From a checkpoint of a small CTC audio transcriber.
Training: 19000 steps, batches of 128.
Rows from block 3 of a small CTC audio transcriber, named by matrix and row number. Rows with one number belong to one channel. Each number is 128 + 32 x the weight over its row's rms, rounded and kept within 0 to 255. All counts start at 0. Numbers have three digits each.
After each channel's rows are labels from the 100 clips, of 14976, where the channel reaches its highest value: "peak on" is the class under the peak. Only what is clearly more common there than usual is listed. The data: melodies that start on their tonic, played by one synthesised instrument. In brackets: how many of the 100.
# convs0: first width-7 conv (model.blocks.3.convs.0.weight, 192x192x7, each kernel summed), inputs 0-95
# convs1: second width-7 conv (model.blocks.3.convs.1.weight, 192x192x7, transposed, each kernel summed), outputs 0-95

convs0.176:083091143187135150053105096101102069128073149087149106146123075116103115143114121185147051135099124101127118185152148155170034123122130065101128120135131154156144022116152120144175103101072120097159142133098142125138117118139091145129099123177165177125097099137115107087134140141144124133
convs1.176:177098132093112076082111099194134110089099119126154187128103121085123094140135134079209117175163139065123105139109112123118073129118157121111069127168140115143000156117150129119109168094124159123161130126098087127124124132119100153127009118166082146176097177117128125209137083097114113128
peak on: no note (100)

convs0.25:164159176114117108104071111104081106113180143120033103120136129126146195106132140114149092113207132092105112092101146141134114159088149141134163161135111117114119151111141138076183069077088171085104130213142137122169102104069088141123096130135115117084124124153114101083099127161108096129
convs1.25:104147087162120088147128137125109097084200141134117128092098130181086154119115124145168116097152125127154115077142110082139098121140135167075134112117122117136096089111128153128169210192125071136130141112142104095125126154130131173137108138151211114155109158139134126179076156066123140117
peak on: no note (80)

convs0.117:099080124098153108127140073185122139116044125138109065174139114124161124141130104145097160075165127129156188204137114137144134139100179131110119114137129132170134107168132119168098111164147127140171109147130107119129146118155123148174163117171144146140109114117180164128132169198167170115
convs1.117:164139110093168099119068076203102091131103094152116100093216120090135154135116111145195187096142123103118085135142161066059162140127197101097089144080130179089107113112124109129186139097163125111116136115111160136122133171133113083153080068132114141146115123118097145151109149131106155121
peak on: D#5 (28)

convs0.114:131071162123113104117116121140138109157092129119115152104115128051091132069106121094122120154127104088153132152090197119123111121154170145100115131092133102095128107110115124078157095126060165133092143124079114094153188183096141113123078141114120109074176119143085140134108100177120198113
convs1.114:143121172110133127195110069196139128131176134129113178145192129073087070132102101072165102112168117089124137134107064107128072132132122134176125117134111126139179232086118150139196162137128093136111124140126058113130136066167122182139117097145150163142105148147115148119091147177126072064
peak on: no note (100)

convs0.153:125109056089058079137128152126060107139076115108162163106067131114138108098142144155127132064122124104154067173133093127146102151116109078153111128162126135093129124105127151105111070174116079104115100111129144150101155127147087094138181144126069051163134103125133119091138151074135125090
convs1.153:128186172148139067138035109137154168079171102098092085121170121162137103152163156148182149114151131175145128076127087096142120127123113165101116102098096126075092159171142180098133084153104053163088111138188135124149149083232105144192102058150120104090141115145126108113145116072142098146
peak on: G4 (59)

convs0.42:112133082096080108113114148090082080132063134158207129095065137098125150120146156137089142116096124155167170124091059064119122145114072115144130142126160139101080172101106130114113137219132116148095146107110132124117128138138112068127148183131093107147070111143101087112084172049189169109
convs1.42:144184176191000089144084111071152172097172136087073066095127114130097062141120104132149123115162125170185154079146088126107098106127155140143141101102109124062119084140115150120100094101113089141141121154113104124146132096175105109164104100142127158113093149153128117096139100075132088119
peak on: C5 (55)

convs0.19:148131163083113119108130204093225108107158097199131075137112116139129177105145149138136107129127122179122124163123181096114163111157117143172158074073116122125146122134126092203046218125097105192106143131100129109169169183101152081140147110085102106109120127139130164097157113116115121105
convs1.19:111135094164144130127106129150117145086174133153126098139112140105154201122130115203104180071144127190124152131139226114144136137129169126149174132120141117145146143132129125123141145125131115131150129120139207130093126192085132107119223109098132101119105097125128124129119134101114164082
peak on: F6 (39)

convs0.179:136085183095091082059134089145146128157151166068160142105099169132121166088168180149153159149141127165105130140119104105132158086141108122131146086123074135109176196117093087114120112102109126146116085120098162051138120193115097106126149125123120101134107136122138146171125130125074134096
convs1.179:105137128126104176130168106128089156135110124109114110067224118100114138142097141136141172196147121158118088148130237148193123108136188141104112129123093105147113069158117145113017133101132107120098117106154172138113132131111101161144167103082072180119163070142126138080111111049121127171
peak on: F2 (57)

convs0.61:125125128137107108114090112158093089107136121119124117103121132093064113079096098159170110102099103104152104092112118111124126104124109107115084112124088175088144157091163104117122152145166168056106124188116042109129136106085067129100097108095090076104162108122118074113149085117107123094
convs1.61:107118134152159088165124070166196138065168138132107107126151110159175112153139170133188154189127123089165057111148154083105193140155131157036110142083076126083086168094123115123113059112106083124131145117141130119127124044188093193158108108161084120113146090144095137124149141139117085126
peak on: A4 (42); A3 (29)

convs0.41:158139095058071088122093187147110127127073149137132195090118140068114145096136108156176160117141122182148105158116070130113151103119077108144131129133142125115139186137153129135092142157132139110093095089126173126086120079129102110138132164095085080135125129134134123122154113072164113095
convs1.41:084129159161071044113085130132149209068120117140108118119137142169150155146144112178193160169138144117136116114127132087133129132123139188082141132104127143089115140169145160109079113071108089144143111133152108128154125103202100162160112125147147106145093117139111106064153121052147103116
peak on: G#2 (30)

convs0.75:161090148139111087122130187147115115158153153087136126122094106067104155090137095142115103141176152112151108164100119152109073144177116074141132121129159114132077120153129125129108192161146096093125082060085122059087143112112092122131105105126120097113154114090179107074107124084114120117
convs1.75:087155154110144083136055087153115137089122113181111126101171123177119166135126137193138161167170117119120113093109105064111122143124195164074119130123085160073127114168140158122148102086112104143115128112166158114127138094173098160154076126176122138095114159128146123117175096074143144100
peak on: G4 (40)

convs0.183:105054141114127120109132115114103093083140129148111165154094040101113141105183089089155103089078070109094061231164136161105115125099135132072151157148109120154134119112141114137131121101126152089140131121094134174134153148136116134118098084160117109154201121136112116101167097196119110146
convs1.183:143006112138155140191175115193109101100132132117134208141141124100169180140129190109211147139151150142157133158137139060125109116117177108093101133159135125126128172138142126131121067148153123144118111139152078132147146073161123152156094133120111153108090140119119121142124071130117115064
peak on: no note (88)

convs0.157:100111144128090093134130176220189152149111137182127081074069102162121162103147150131097121123155102176122137037128146085132132129118128120161148152098141128145120125122146118176085160150056148159099169107141109131093095121097142056164140133132131072132133062140168120141176151083174106118
convs1.157:126043138150087157083118112157033114111174163162136160172113121145168177106120104139081149073095120110150178060126255184088178116139141137185136113127124091158134120155106125146140132149124105133152152120071168159082121128104148117128131123130113106123155171126134130113078191072126124163
peak on: A#5 (26)

convs0.168:083131117114088126100123204132153124103126121151139121082125100092136113068124103118135128090169145149102145173091092126102117159124074120117141204093131054128126119181131147184106164123122165129080162061163138137121102162114126098149113150092124100114117117125152144107163104100255166135
convs1.168:134148153156109115111128150131070117068176145152102144142101139089135119085132058119080108056117119136134189083174195135117132146126148136155113193146167130110115098094094067134160095123166076091149150111070211109108134144067136119123158197137133089168099151130118156137137092067133190135
peak on: A#5 (71)

convs0.175:157139100094094114129101122195083131116097160128109130069115091192115111153145153087185139114093130153101098104132101108119131074100140134113096098100123115114152160109132115127070112141137132121067140136124153085108081063123120082145209122128109087142082112166126134129121143064100121116
convs1.175:142132076082091094133130135181186143145115114078094136144241118088122026134120175174140115112159156141143097058091121103119150128134181145157065115120116149100067087131158107136124169122111108140109133166111128142114135125102134180123164136108150123091114136139152124123144121118142095189
peak on: C4 (31)

convs0.131:152131128090055071127104143136125112125115125131134124102017121151105118136108129088103109163109157105147145123130080047054094145140087099121111140103142128054098125154152148159111145141139140155087147121166132144153150114168105101120148153106065034133093057134150134113144133069139147036
convs1.131:154144154176163148102180142009154199101152136112123127194118119115154069114138085160053072094116109148145176112121090125143089150143122116148130132108159080147147087082102096159133121111134120109147153133101184130092113076144117125155118133113103143115092116135145141109106148138132140132
peak on: D2 (70)

convs0.184:042120164088109130125122162133170112108110095167124083111136094095136089079107078129129113094138124136117144182105142112130128134144112164088154172074096102134162140198125149181104176157138208164106171151153068153155148178086152107151149160102130103093125128143157154138172092104218191146
convs1.184:113122108121084123129114175135072098082152161165104129105108126096094120094107049131067135068099119151161179078179198151116137142141111118147136154171172125120129121078092107147150142124160088083107131095085169097081121196052145109108146184142152107175119136146110171163143070064149187133
peak on: A#5 (33); A#4 (25)

convs0.102:172134087103116076196124108084106088156109087171124178115130128100126093108146165176124105131174070119141084184140115116150137122129093117088057117154102114164157127099134137122116102150124163145135117195098144091095126114171092101075137196140076088135096135130106146139157168130149101115
convs1.102:171171129088195069168117147126110180123125111148121112087190105108203125122125108132182177108124120144130120110119166089124196129136183180096074117100112092061102170156109158129134095074146080103118128096158148138121113088178124174158070086165094076147131130131147151127084141067111147147
peak on: D#5 (32); D#4 (28)

convs0.87:138126084084122146115094123142080122139136140123087145089176110145126132055125169192163100162129111113176151082158104116129111130133114096159089095125109134119166109039032114088121143085091086099098111132158129082153138089126100085125153087105116125157163159128109106121112163101072130144
convs1.87:101087105122144095190158178167134109125137139122111121126134129184123150142096077126128131147087156149125067132138151076118189109130106159043140123130099097113115158127126124134136059171134082141107133125158093134145126213087157108127100160138137127108115053123131128107116108063136091099
peak on: F#2 (26); G2 (25)

convs0.10:130132130132109088143155118129163110122155099152114110136135125064112148119147119134144175133195107138087095150118179121130156064155113150089132077165119124141093153115158056140123151153177076158153095129062110118150104104097121139118153138165118115190093155096140115128187158219116126096
convs1.10:160129120069124143139122067195112122132188127118084150090221067146125182147112136103194175144159119092143079109142187097154157125130156110087048148122129160126121084132149163116085083113129103131139117125142110139144142137127109140135137152089120204127135116123148143123163135141115116103
peak on: B4 (27)

convs0.160:144100120112056105139085134115110102134065093085106167082101101122068107067141070121144137164128115147155109147134081095070145103140090113142106116111113149102089165076144132081079133118144075084078087111130118126137168108131107061114127108066070060121131112093084111099113060081094120093
convs1.160:100107185161130053144190144135158200102125139109131124093087114129173107139132136121173141168159116137109067151137164079156099147132116137112127129072070097115122183125130155122101073116127099144145133115114136128120159068224093221161154057126086124136133106129113129106143144154129121105
peak on: A2 (40)

convs0.122:116176144099111107131112127068068072120102119115113071130163113104071089129143112199147126091113105091103085144114143092148166100130140135101087136139081169129113136064143125068152137190149136081156079175118102110107118142097089110130176122135113082102122149125101127113146120164084146095
convs1.122:144159149095149108170131055133150146088116144118123129108162099156159102156116179111197178159191135090119001142153150097120183143152142138080079155090085161121102142168119132130139064139126077122141155119108107134102136099132099171140085076128099153136185096156154162120169137174120126089
peak on: B3 (31)